{
  "arch": "mlp_mixer",
  "crop_scale_min": 1,
  "norm_position": "pre",
  "mlp_ratio": 4,
  "layer_scale_init": 0.01,
  "inner_norm": false,
  "drop_path": 0.15,
  "patch_size": [6, 6],
  "init": "torch_default",
  "residual_init": "none",
  "momentum": 0.9,
  "steps": 38500,
  "batch_size": 256,
  "lr_schedule": "linear",
  "warmup_steps": 7700
}
Rows from block 3 of a small image classifier, named by matrix and row number. Rows with one number belong to one neuron. Each number is 128 + 24 x the weight over its row's rms, rounded and kept within 0 to 255. All counts start at 0. Numbers have three digits each.
After each neuron's rows are labels from the 100 images, of 14848, where the neuron reaches its highest value: "strongest on" is what is common among them; "peak on" is the class under the peak. Only what is clearly more common there than usual is listed. The data: simulated stained blood smears. In brackets: how many of the 100.
# fc1: MLP up (model.blocks.3.mlp.fc1.weight, 1280x320), inputs 240-319
# fc2: MLP down (model.blocks.3.mlp.fc2.weight, 320x1280, transposed), outputs 240-319

fc1.653:204140122126095089156161116107087121097113140139096128143110105173125124114067118124184125104125158132119119129095106126120067105121159195157130137129143144112038121141129106138100097144160100120117146141115121098145162122138136125107136104
fc2.653:062138125132131131179050150144139091130167101124156134138120151144168123115162116117121133118143168122157102092121111149120153132142102082115109095121132134133111148104113116125147150131101149122142133129166140144124114142127119139107128139
strongest on: no large cell (100); crowded (96); target cells (44)
peak on: small cell (89)

fc1.544:170119119114089146180112130152163089110165122168104115120094119112102133118050139117149125131146129092123123123111133123197128116139120093144132123118170104089160130120123101138184115109149146127147170143141147149134117130148142096114110160
fc2.544:154081142141124139155082139148157131140000122119146116107140114168152126120051110122149105130130131120132111131163110068182126147150134135091128141108126152146126134131159140112133131127114141118104141150123118136113106137140121148139143154
strongest on: round nucleus (90); discs (41)
peak on: nucleus (100)

fc1.520:129139124073109094096166072137140110099129155080121119105116133174143138123129098092142090103131175108163138163188095137167170150148145116138162147109145157127138117098181151179134111109151121142127136120130109160114185161133165119116134126
fc2.520:124164149136122142116121166122128106147111112148105129155176133063124123137154133120142096137129100129128115101123135130095098103141131152106139099155140107126128143171057143119117112141144071115121135082068115164111045132159093130095136136
strongest on: discs (100)
peak on: small cell (100)

fc1.564:151132153127127134116120145115139140116087106167181107114143172115150125108142129178121109098106141105106118163137121135144088122091120177145121112156176135149159086137111112140069149146131179125131124136125123106143147147142115134130158109
fc2.564:143166135123126148092105124149074190137225136109159127193139085142107123133135146109135114144118130090101128143157111120163162133127147122147124123162173163137101150107127111086149128093124127097163137171159098128099196128124080096131113108
strongest on: kidney-shaped nucleus (70)
peak on: large cell (99)

fc1.66:121123150134099128090180158140132153114147138143163134121092119092173170118117119134136115153100082171157173159157147110151125113097128109112079121151137091142119176150103191128172135157128102112107105125038133123123102157092133107126133125
fc2.66:154079107156126155166096080104088129136156143112170144093124116142135126131150099165101120138149174111108090124116120159120120138127104065144149134140108117129144131124166109114083154134130080133124158113165123139144116162151078150145103124
strongest on: lobed nucleus (47); dark grains (34)
peak on: large cell (95)

fc1.154:113076158106125121113127163180128120100143116121136107115115128100135148106151131177151114116148147147141089138150130158129126127112113146125143163117074108139118124083182134121166098083123176140086142127137103127118108096129155153095128109
fc2.154:183146128127111134090080149118119169112114174131064077164085113106108140135125110133150164123143122105150174128128129161118110138132064084092083129141120166142126112123110094135109143178133072141129115093103160119123129120149102159125095132
strongest on: discs (100)
peak on: small cell (100)

fc1.741:106130100129108155118169129113133160116148129140156137127111109145141158140140110085117124203135131109107096141084109138148106130133150143115123119102132137157153098107127106144191069115103159156087154127084129144108130122125119127085136120
fc2.741:141094133121137103158147103107154098175111120130114146113135134142131134112141143117098188113114163140101145114173127116100119141147126129153116182144123147118141165122115141106149161096098078083083125147163149094147101118166153089121134147
strongest on: dark grains (41)
peak on: large cell (41)

fc1.604:100104132116137144141144105163117116142134094126119088133126094148136138103144126149121104127159169133135090155105175149144145141136139179120100108125125092131131148060126162109128133116123101125109103140106117118132113140157128136120132141
fc2.604:131157097124111133104104155108151152110077112127174153136145148084136128155098119134096122094095145109129183143144128157137106177119109067118118130168123122148144046165120152138117158123124124105112154163165139126114145138105090149149137096
strongest on: lobed nucleus (42)
peak on: large cell (68)

fc1.151:098142128123097150110127138123147101153114113122150132139120140140098128131156069137153116142158109111117164186118127142110171150095163147135146147120102078054163126122091147130143150151083160142109115103108147152130164092150119141126118115
fc2.151:107070138096109108130147142155123190131141140112141132126079141162139123162108139095137148141120127165155106137133135099132110122122136111136128130139113157096113119131147103137100175135138097126063106128150137137164079143137099121115144090
strongest on: crescents (66); ovals (34)
peak on: small cell (100)

fc1.207:154151094122079082156133138101115126126116150140107129147116124119162105156150086140196120144154150121128096100132083156135114117111157143078104126161132126158129122111140113179110177101154106132108145173119154141106134142117156149150111112
fc2.207:079103133160141169139091126152101095087156141145120139095095142128154130126129133112117109032115128110151157100110112106132143110139098125169137110120104114121125146139091109126161134082127158122139135115153113114141148096128116132127082092
strongest on: spiky cells (99); no large cell (34)
peak on: small cell (81)

fc1.592:184104101098151121109147109125163134125132098142100139126144162085111111113140142110109109155123128141137108149127152158202104158145167113136159126197149137150126138154110155147151130132153127123041144151101117134115160106174113154136125142
fc2.592:133123122185156080094104111103064103176151161102101119134162142162087120126164201111135150147146165095107151153157139092104110153122136121091115147099120130132124132139144121111168139147132102108141124117181142114111090142098117140127106110
strongest on: two lobes with orange grains (68)
peak on: large cell (95)

fc1.441:139156166150146100087114106155157110168134073127147123119190129080092106171116114075122106122120119115147128092141141109135104156144112106124111145135102099159138092144126173175163157139139085095145162109153122118129113134156139137112115164
fc2.441:135123113138129119177153145133130120128158142164126118090141166122076128127172115116124133148112155170140133136131096142156180116110172136132141099152106090088119143140149094109126139118172157165140135138119136141120147131143149156103078169
strongest on: dark grains (37); ovals (33)
peak on: large cell (46)

fc1.241:155090137103147111117088131217136120122104137126126093144177142144136107114148154090119091116156115101104104141171155143148140136139098136083108144119141102110115150137110144134137113072111107104138106126131120173139045140159097130134102110
fc2.241:134128108137121139198122134116162091093155137109145116128126128135159130132135124127147108120172138093149131122115119125089125151107103159105167116139159120155112145139123133107188137100132128139067108128128140170136157143106110095120133209
strongest on: lobed nucleus (58)
peak on: large cell (71)

fc1.222:110126107109100119094155117113111146153099150128129108120172140132177108139109145128140150090122162130113141117086106120185134144111106113140148149137133155168139118112147136135136128112158149143114157088137080131134121169147109144130102147
fc2.222:143069142124147116090120094151140129100145131107179125142136141086088145146115094108069097155138108118116152108150133084092105127119119115139112112146133089140149101157147133149142116118132120105159110085128133122120146145118157112110144115
strongest on: discs (58); crescents (34)
peak on: small cell (77)

fc1.315:160121131095145104088105146158126148125143123105103123134118138142092145112151149140162121161102113137143111169115143092164141132130142129144122135138077121171117181114198120130139134150078153135107155104150124159155201095141118160119101113
fc2.315:139146121110109121144140121128118119131126128160144112135156139119114115120123116119156155126136165162133121133120134118140207102138093129106145113140159127128122096110197107128146201124114119135125140142136115133137056133146085107113137088
strongest on: discs (62); crescents (38)
peak on: small cell (98)

fc1.542:093117130110162082145121163137150103108132111160120095123123149114086098133134122135143099119116116115117087135104188113125156172125138143164113104093116125145134062122038168118111105095120088119175146096140107104109139120069132099137128104
fc2.542:124133185131142128159121093142162101166106139082056176121125111139140136091115117103118117099085119146126107101135137140129113083143149105174165137109145125094129137070107137153146130137074138146096112137195113097129138089137128127117119125
strongest on: crescents (96)
peak on: small cell (81)

fc1.43:146134104161124136118166135119089128097122140104122112121143123151158128137146110144169115139116129182088080127133137172164123132132168135125142148127165143179134177091119118117126161087162129119144143089119118099143140175109138124167126123
fc2.43:145114142087146085165075079166175128113146075138112115101122131136150095160127090120136120119106150112153129135138137105129150160143103127140170119125147140101124104161127151140090145133136152127120177119164139086135117103147120076106134114
strongest on: spiky cells (38)
peak on: small cell (66)

fc1.638:157124143115078142111194129055155139179125107111135107110131145091131144139148142124096119120134060142092099096118137094161114118119121107131093130140120130149103153155112094144116183151152110109154120131106144094110094135100123130124135116
fc2.638:081092118124139119111117148142101103099160110147115136127123161118115130125172166108141119084146162165144136116082132146109157141137149148178166121122096179124142150139131141084172116133118191145121139141134131140149143110161131107112119149
strongest on: spiky cells (96)
peak on: small cell (95)

fc1.75:152129113115099155073149120166108089136134137142104146159149159093133099134209140150123098125146124205099125109146134110133101073087152101153106122099153133109127128171114112132153182134127164118110108129109111133128138121125145124117115059
fc2.75:073161150145118122095130146126127146117191119106150135128116112111132121119105166127122172167150119169148112136117148113167124109113149097157101131134135093121123098129107160119143150115158177135139162143115113102125131140134129119137147074
strongest on: band-shaped nucleus (100)
peak on: nucleus (80)

fc1.350:168100100095107133144120071116161099132109138132101115143149139092133120151124134087146119154176141124138112075122121148121092115162141167092143094181120119172148120170120110113166142116165100139147124173145126141112142091157099123079109106
fc2.350:161123130173118136118127106158131133131141147202153133143132153139121104112128130122131171126102100102088140125137155095120132069135141090084096154080110143113126138135150107135141117095121135112134125132153143138130156120096166119142100127
strongest on: two lobes with orange grains (94)
peak on: large cell (92)

fc1.420:147138102132077098139137154050095128130154093167170095134124129120110102124137169139147106166082160137113086101093112138125149127139177152088127123115132143141123065157173121156127155129148126090139188146130100101137135113087143116138136095
fc2.420:121094138159118130150103080182144100118115143202128135131130090098143123174144151144138142113090144126129149113123131162135093105157118149109120109148107137156120107139135092127190110096126141162132110113121129119095114090167119148126141158
strongest on: spiky cells (100)
peak on: small cell (96)

fc1.100:127141144102076105126187064118150115137153124149129095163079156026100120158101103127147123099152187124147146133151090106123137133128148167152119128168132103150142128155172096166161151152134150119064172122134143136136153124093129110120181149
fc2.100:106186161130138122045103134133089150154169112147146120127123117201095123148173095140140146138123144111111121107157128169116127138114112122174115112134154130103118155139109169133136153147152143133130126106182134124128122117139147124125115120
strongest on: ovals (76); two lobes with orange grains (33)
peak on: small cell (73); large cell (26)

fc1.449:109130162150126127140155128157136141109131106149138139103116143119117154108126124101140154103102102101098123151113168130085099147094107139124140101159158093090175146138116119143103097134132096150158125079144114140175096111116115154148131125
fc2.449:188098131135120121045164127134104120144122097065137087095161105155106118104111114131144147169139163160097174125153155120155158100126092080130105139113102149091124120103083137137135117136109181114150117117096125131153140149196130124117121127
strongest on: round nucleus (41)
peak on: large cell (69)

fc1.187:150128110157112132123102140145113146108113122137199136135103106138102109093068128126137135147132141114125103089137112142109136137111159160113129125144122157115110181139112133137062170107101162128134124141112125084150173143112105150135107183
fc2.187:154144093109132112097144095094132080143132151132059123135116110122151108140115102115122123130129115124131149113120081136157094101136171096102110106145127113122104129109098130104127106121112116124087129128166140112101100125141116149131156109
strongest on: spiky cells (84); band-shaped nucleus (78); crowded (66)
peak on: small cell (96)

fc1.347:119133126127063123097160169110068102143080148117094107128115139124089158112073126137135124131155104130126143154141116189132111153154128130109117149136121149097130128140158130131159120104098121122143130137154154116124145159124149117098150107
fc2.347:163155165150133096152133151154121130118097089086145128096091138099140142122095139120152097124140098140153115134100105058125139081124152133148143088117099151148134114115125125137079127144133173134166121124103101140129121107154096127127122079
strongest on: round nucleus (49)
peak on: large cell (69)

fc1.54:179140115134090128117116158155140131130137156129116133135092132115144154105176099121074150122129117127120139192136105113110102065097155150106129126113120134148143118120116119115155168117112181104141120089113114093136163120127110104124167103
fc2.54:128161066150143173121121097096080124141132103120147128124123113120080122155120125148108084169114121150153105140124115134187116136131170125145090136112120126118136197084148118150133087166161115157112125115115128059158140095119125129147109065
strongest on: band-shaped nucleus (93)
peak on: large cell (96)

fc1.625:135161143150127121053156155113084122112156144135135143134091122146141168084158139135106125114096134134144156165181096148098124149127134128070142102146156116138116126116115133141122168136156105122123090133121144141141170136158112122156128137
fc2.625:124069093082132186208131119162153115130085074115160141112160104129180112123085132121173106101148122144132129125089129084132135123106160098110146141088126145148113090095135119097101127083124126135141150139171092098126089135121093152085151153
strongest on: dark grains (34)
peak on: large cell (44)

fc1.85:146141139117111177072095124131112166146130131142138154108107150175104127154079091122127105127164143144111144139117131028157122139123153141132110126130135140082119103138088113131129089112098130101095141097115131146067098109126119136122194148
fc2.85:174128196101139098138148152105116093112116097146151109096104145106102120109144142135106156035133112147133118109157108152145104131128125099143149100122111105127107146125116098139103141135144044103144129127139123155119104130155098118125151089
strongest on: band-shaped nucleus (84)
peak on: nucleus (82)

fc1.642:119162165114147135128147088167133128146135142110181130139137134154082136133181210109115097131114101115174150109129134123132126141100127109120155166115171094099132149127141134132092139113112137116148156156145177148152104123126124133144112136
fc2.642:152089089091131131137103141123120086121143129132133123132118153120132126114132138099143115138113118092108110095150114153122114141121113135140097121106154164108132144145106143117118135141130105112180150088146137141114116116099115154150097154
strongest on: two lobes with orange grains (100)
peak on: large cell (96)

fc1.245:149127148185129098134182102142076083140149090140150142119123096117105114113135102115145094110123117130143163113134135105143130124108155124142125127122143070134122136137131138096141087111185051117102112132106138129148129128135166134115170146
fc2.245:143090102087155114124143121130129124151099104153131120117122126150137137151119093116188118137101109087123097171191111120124114130165120125162150124144163107113144102096150137134145186129107130088148092171118144131107146147099136119107128128
strongest on: kidney-shaped nucleus (74)
peak on: large cell (85)

fc1.300:144162102152136122143127127131144107111122115116100176086180133124162133113068093106090142111090141168107152126133114106155145107128118128133114107175113111172103157160116138104147154148167136139154153086134060155142121151123149171130114150
fc2.300:127127133135122110076178143178101160125170102168147124160117094142080128179135118105107141120121149162141091125132138153139092154111076064161161098114137134117093084068142140135160094157103109116143126121136142101126145119114162139113136171
strongest on: teardrops (39)
peak on: small cell (79)

fc1.700:177110122116143120099128191143135109130095156153162112179117156149098135117093133128120131114089182169159145138094115131157165174121152105137157135135121155135140145096152152129135130075144149143158172095099147130112181121119099120168131073
fc2.700:144118142144157179142153029138136094129150148119108114108149109139138130103161131130117100128125133081106126144183136164144102125170061142135086125140129077110145130163110102131131102154139129147128148111175104096128097124138100119092107205
strongest on: discs (100)
peak on: small cell (100)

fc1.89:131102109136099133077098095146145119106135122159139152160148124129137180164088167159134108140152113123142111143108098136130124134141103131150120119130178153144144120107098099148101078150151156092137124075103149126147116104175189069107128142
fc2.89:101167098122147103124125124152109091114131140065085129141101151093151143138130095143128120128105130130140179095157123168137121133125122141124156102145115123138116127153076101142096153095127118104121134084112133164116114137120083127113136164
strongest on: crowded (81); target cells (49)
peak on: small cell (77)

fc1.413:159141063160148145104154141090104163139102155172101082154094140100177102122099092082142123135142137125159097088131079141128151120107157126110127116110158144116140112132098152132134156110144125138154137151093135090111140179158108144113118127
fc2.413:147152160135118111168148095167154099100168092081119151145130158136089135128158160142111109088088104113117102141072120122089096143097140168115076125134112117125098156110171138138112110120106127124130126122136170201128128127107132078137104151
strongest on: band-shaped nucleus (36)
peak on: large cell (33)

fc1.20:110113115137155108128122150166101105096097065102130105119121168144146138149109135146171103189093080104140164118133138088118151122143126077161119171167141105103107086134143127091138135098136114109138107098144133128125090146118159163101101124
fc2.20:144117127141120122092118063124129117125142097121133108101135114104130129153151115099132123140127125172147102142078137127162132138113123172133147145122130097145151084138117104129143125121162149121149140094086107145139135123128069147148081156
strongest on: spiky cells (66)
peak on: small cell (100)

fc1.233:155153125103142107128160112102165108148133112174131097182132120079133123111114106094090105117171136144107104120111114087105116151156161078120116137156163118168151095107146138108189096096146127117193128139155165121095154087150136139106149115
fc2.233:138106172113108111158136156144082112174144143122184125108150112146134128138187187132125155156116084135154154122142130181136102150138144161106133170124127094078156094129091117104096170116105141158133148147111133096124111153138197114145080174
strongest on: discs (72)
peak on: small cell (89)

fc1.543:150138117115127093087158106139116149125121109124100128108083114127108091160138120141158130135140112124129124154136096136143133114086127165129125123164123147164124122136113124126147105129165135154139161098078142164130182170134081159117178147
fc2.543:123173152117113107121125114106085131157168192151117131146134137118115140148152145124128118132115128126106146150107145156132110094134170170163153132106145146138119115091095131157113167155088129107101085089179102109119149119134172147128119119
strongest on: band-shaped nucleus (97)
peak on: large cell (92)

fc1.603:138162098090157146084122124158156132100124100152148150099118162082131129123139118148119110159127137178134113143137152152130147138106178123097127117119164150145125114133098131145083183112094141156135161084109143118177167136121116124110123156
fc2.603:141113158153146125178112125109105131100121147160069100123117134179146108097067129128134138136137105140113102155084146090142106131103150117137119107119136106120145153138117132124112126101158140120143102134142145124111142126150118143108160102
strongest on: two lobes with orange grains (49)
peak on: large cell (32)

fc1.209:074148146127115159118156089146116140141134123120141130136147129083141105118142095147118102115155120103118108046127113143127114100125162195154111153132143119117154161133087146129086139149126106165138082091123115187108157168154110126113095119
fc2.209:168102105129152122103170149115139130143067135149122125130145148148164135115057172119183137128174161129120153141102131082112118123101140107136144170114134124121146118136118122114112105142098135135125108152130128149165144126104136169130121104
strongest on: round nucleus (48)
peak on: large cell (36)

fc1.665:146163140140100113133148105121141147137142130083139125150117101091086080122125094119071154145125132094162124106132108149066114144136113210133142138123130094159128155134145115128132143128101127138070129112112135123100145092154067131103120116
fc2.665:140149149114112163114130131122061142197106083122103123113121163127085126142105136137164113144136139138130140122119126096084127127123109061073107109084128194109129115106109144135142130135154091099121134175165131148113128151123147149118115120
strongest on: crowded (74); teardrops (37); no large cell (32)
peak on: small cell (70)

fc1.480:151112110104132128171058137150146137132156150136102130135100097149123121146135121137136156117121125102101130137147131069122111097134125097157126165110171114108121153130135153125167127104136098129133162127142090158121110116135125120135154144
fc2.480:124125173150108165166123161142150112125026139097168099136159159194145128097101113115104140155125127112143124169162119123137108142116179107144134145095114073133126125096145125115113145118128139119104119105171143175109147106119128129127173137
strongest on: two lobes with orange grains (75)
peak on: nucleus (99)

fc1.161:088126121127098136107126109108106154092113109143134122100146154146113129115119180120125080123115094102096104128135154141107106138133153124149101110158133153109134140171096097134183128122116137118113114141117130114127139129127117113137130118
fc2.161:134095111126141108110105156150172104111127131132115100107106117118103114141118119132153124179123124108161109116136098152139090175128117139186128163153125142141140128093148156144083173143111177153150156116125118132166142105115167113115148128
strongest on: crescents (47)
peak on: small cell (79)

fc1.183:109106130129123158147127137154086174140095130115080111148114133122117097127161108108114120142138117161112153127146086128126126137134168095141142152177115136114121096147146123105093105102146066171155139080149119149131172143171126128132181103
fc2.183:141144103131139103131112132083159133111156097140194156113163076127119142152127139125122100146119140111132143125125140117129133167115151157115092118161113162154138174128063136122150150167112187157105124139084109135105125134103126116127107154
strongest on: discs (55)
peak on: small cell (66)

fc1.663:121094149110138136141153172154146148109123123149141107087136129098105137120161155117116118163115128120147138128127107122156117129123119151119090108105130097143144112091115085133124096117158139141126130113083093109122139116143177153127068109
fc2.663:145137107150118115133153162115119084131142131195091162150134131144128140088121110144157137126117136150108098111157127122108135111171113152135169114177123163131120164136150122169169135136081089098127121116147112084137108113145137098097161148
strongest on: ovals (100)
peak on: small cell (93)

fc1.529:148116074161129102106123090151172132110126139132154093106101142146112144113120142129105104158102101103114082137117136188148094111119151157093136160107117131141140118126114112112151127153090078158130102137106122134107135127123136128149115089
fc2.529:127102205090121175141117120173122113143114127102113114152130110118159122117123127140133197078122180156146132114158129110100173145154132109129077131112118150131122135126131105121098158115188114093122116124138094147136152141138127175112103114
strongest on: round nucleus (52); two lobes with orange grains (34)
peak on: large cell (33)

fc1.528:138168074069092135135121157116130130097135133130140108136117150114096110098107119141159103123119200177093140134133157117124101136115153146118133114126139158118094119122105175122168144108095174119117142148156121135146120146146113113118175140
fc2.528:150143173172130132122108113103161131117138082142125131156094102108173136092169122124137140151102117154161147154106143086148094111127150142153136148096140135109107117129172126132179133146119087141101113136153119119155097106098106115134103139
strongest on: no large cell (42); target cells (41)
peak on: small cell (71)

fc1.34:105150121105106176085112138107080139158171137157098145134119192145091116141108137146150117083081103129115121083135107111145140157119135127137118117134144077157148132120149115139115108149131152116131119165131113124114115118103149105116115123
fc2.34:129155128177148132139159149100145133110135077103139112101144134116097129122105127132118122109114130109096166117127126176106145139152117142125151181133106142134101113102107132139128121157115097134129114131094124165136150133117142118105089104
strongest on: band-shaped nucleus (90)
peak on: nucleus (69); large cell (30)

fc1.364:125122102104113131087140123150119141136157138156174096105127097158110104150128159157117130153122164170117095157160143064105115139123149097149105201135128144150114077091135125134125131131105121121135143105117106132114161100095140118133150086
fc2.364:145148113136133121120082132082139110140115079144104154113122116066115120083110088136132154165132151143138129121139103126178146149139063146116142078127153096156125122157128105113155128153171128106152112104129117134151098138151117104104140093
strongest on: spiky cells (88)
peak on: small cell (88)

fc1.412:140134091136081117133127121156209117130148121172119121164139098093149104126080109134123107136084127095118198108130135113166152134126119150183133182155107147092136091124104159138164086145111144104194106116133109111123099115105119116088077171
fc2.412:160100102126130171148111096122148122151029151148112102160101126171132136119011138130100116097153107153131115127163133119118087123127155122120140136112140117073118149112138149091113159155101197120092140140143148113142124153130124144134133122
strongest on: round nucleus (66); kidney-shaped nucleus (33)
peak on: nucleus (100)

fc1.170:072140118117122121134131172154132117121085123110096136154113125079109186145106121160140096109163113128147091096159128142145109157144133142156174082174124079127112127116144131112140120164124124117164145135167152086107152140113108143134098132
fc2.170:134102161115110129120175108103117140113152115096147164146131114124136146110167175122121135130137116140127130144126125133097156124121132114159106129105122089136109126128167091133110093129214123127147168138064100101145101138129159158109119121
strongest on: teardrops (97)
peak on: small cell (100)

fc1.714:151137101118151099134152161132105130160132122119118157132148151120154157111108140098154113154108121105144145105150133112123130104123166147136098138132158103076132120126130153139157103151178120163109146109112084111134188122100153106118151130
fc2.714:103135160124142118157100089174122127135147147144101141125139086140151141129102120117137103105145147121123133148119123101114139174159133161139095124162147114116126124117110117128143155136126083086130129123140126129121081116145100145117160126
strongest on: ovals (97)
peak on: small cell (100)

fc1.669:109162131146117099103167142097039106132111133111112118108171150151126108110134102122140123101140116146146098159168109160129095141114144109111140138116166123120152115096131115132183169084131112126178108142086147155146119106154159157083108144
fc2.669:099140093128135157225143184159173114128132126159112125132121116085148154131094152135160110132129120099144130110124127105109156144121099121107165174112136170142131149154163121133097127143160126128154122127183154105136155118107141104125120130
strongest on: kidney-shaped nucleus (100)
peak on: large cell (90)

fc1.360:141144155138124091083139160123080118166093130149123145103086117131118122150162118138136133151142153164096137106135088091139126100117104101109134115160141137171153150127081137132101079078111132090146137075109178157164143123130139111133165140
fc2.360:130111110119132151163100142159140125123086121144095121131110145109135117100079161125133154168164119104143151128158151150108107146109070095109153128123138156110103181110115123118086161108157089109086141126153126146141131126099108146134131132
strongest on: kidney-shaped nucleus (45); band-shaped nucleus (36)
peak on: large cell (82)

fc1.305:152075119130139128118111100123087136199143133074127154128094142156142159121186137127116132157134140102127165150149097152122199089130123106099097091140128067138113134120102136172129108141167128119133134120119134113102108147073105117139134155
fc2.305:081122146113125130114124118131148125120083101090113134111107162115154120138115165139131181137168100088136121125098132128107144132102149117092095165117110162124126163118171074139159181160132117115158140125104094133153133122179137175109154112
strongest on: two lobes with orange grains (58); ovals (33)
peak on: nucleus (49)

fc1.129:144143165126120144153125154165136138097133102136098098115120140088088169083229147132146098102136110129114178098122134188133101148117133171121170127130149100136142150114104096119100070129111063100154133119122121134115105179140165142134087103
fc2.129:141118101136134115165147095126134136143104116147203128107162068131104134186087106139088146152147169155132140129118126137123153114156118114078147113105128181135146117148131119118064165109115140149125137147111104123128120133117113120108095144
strongest on: round nucleus (83); crowded (76); discs (41); small cells: target cells (39)
peak on: small cell (85)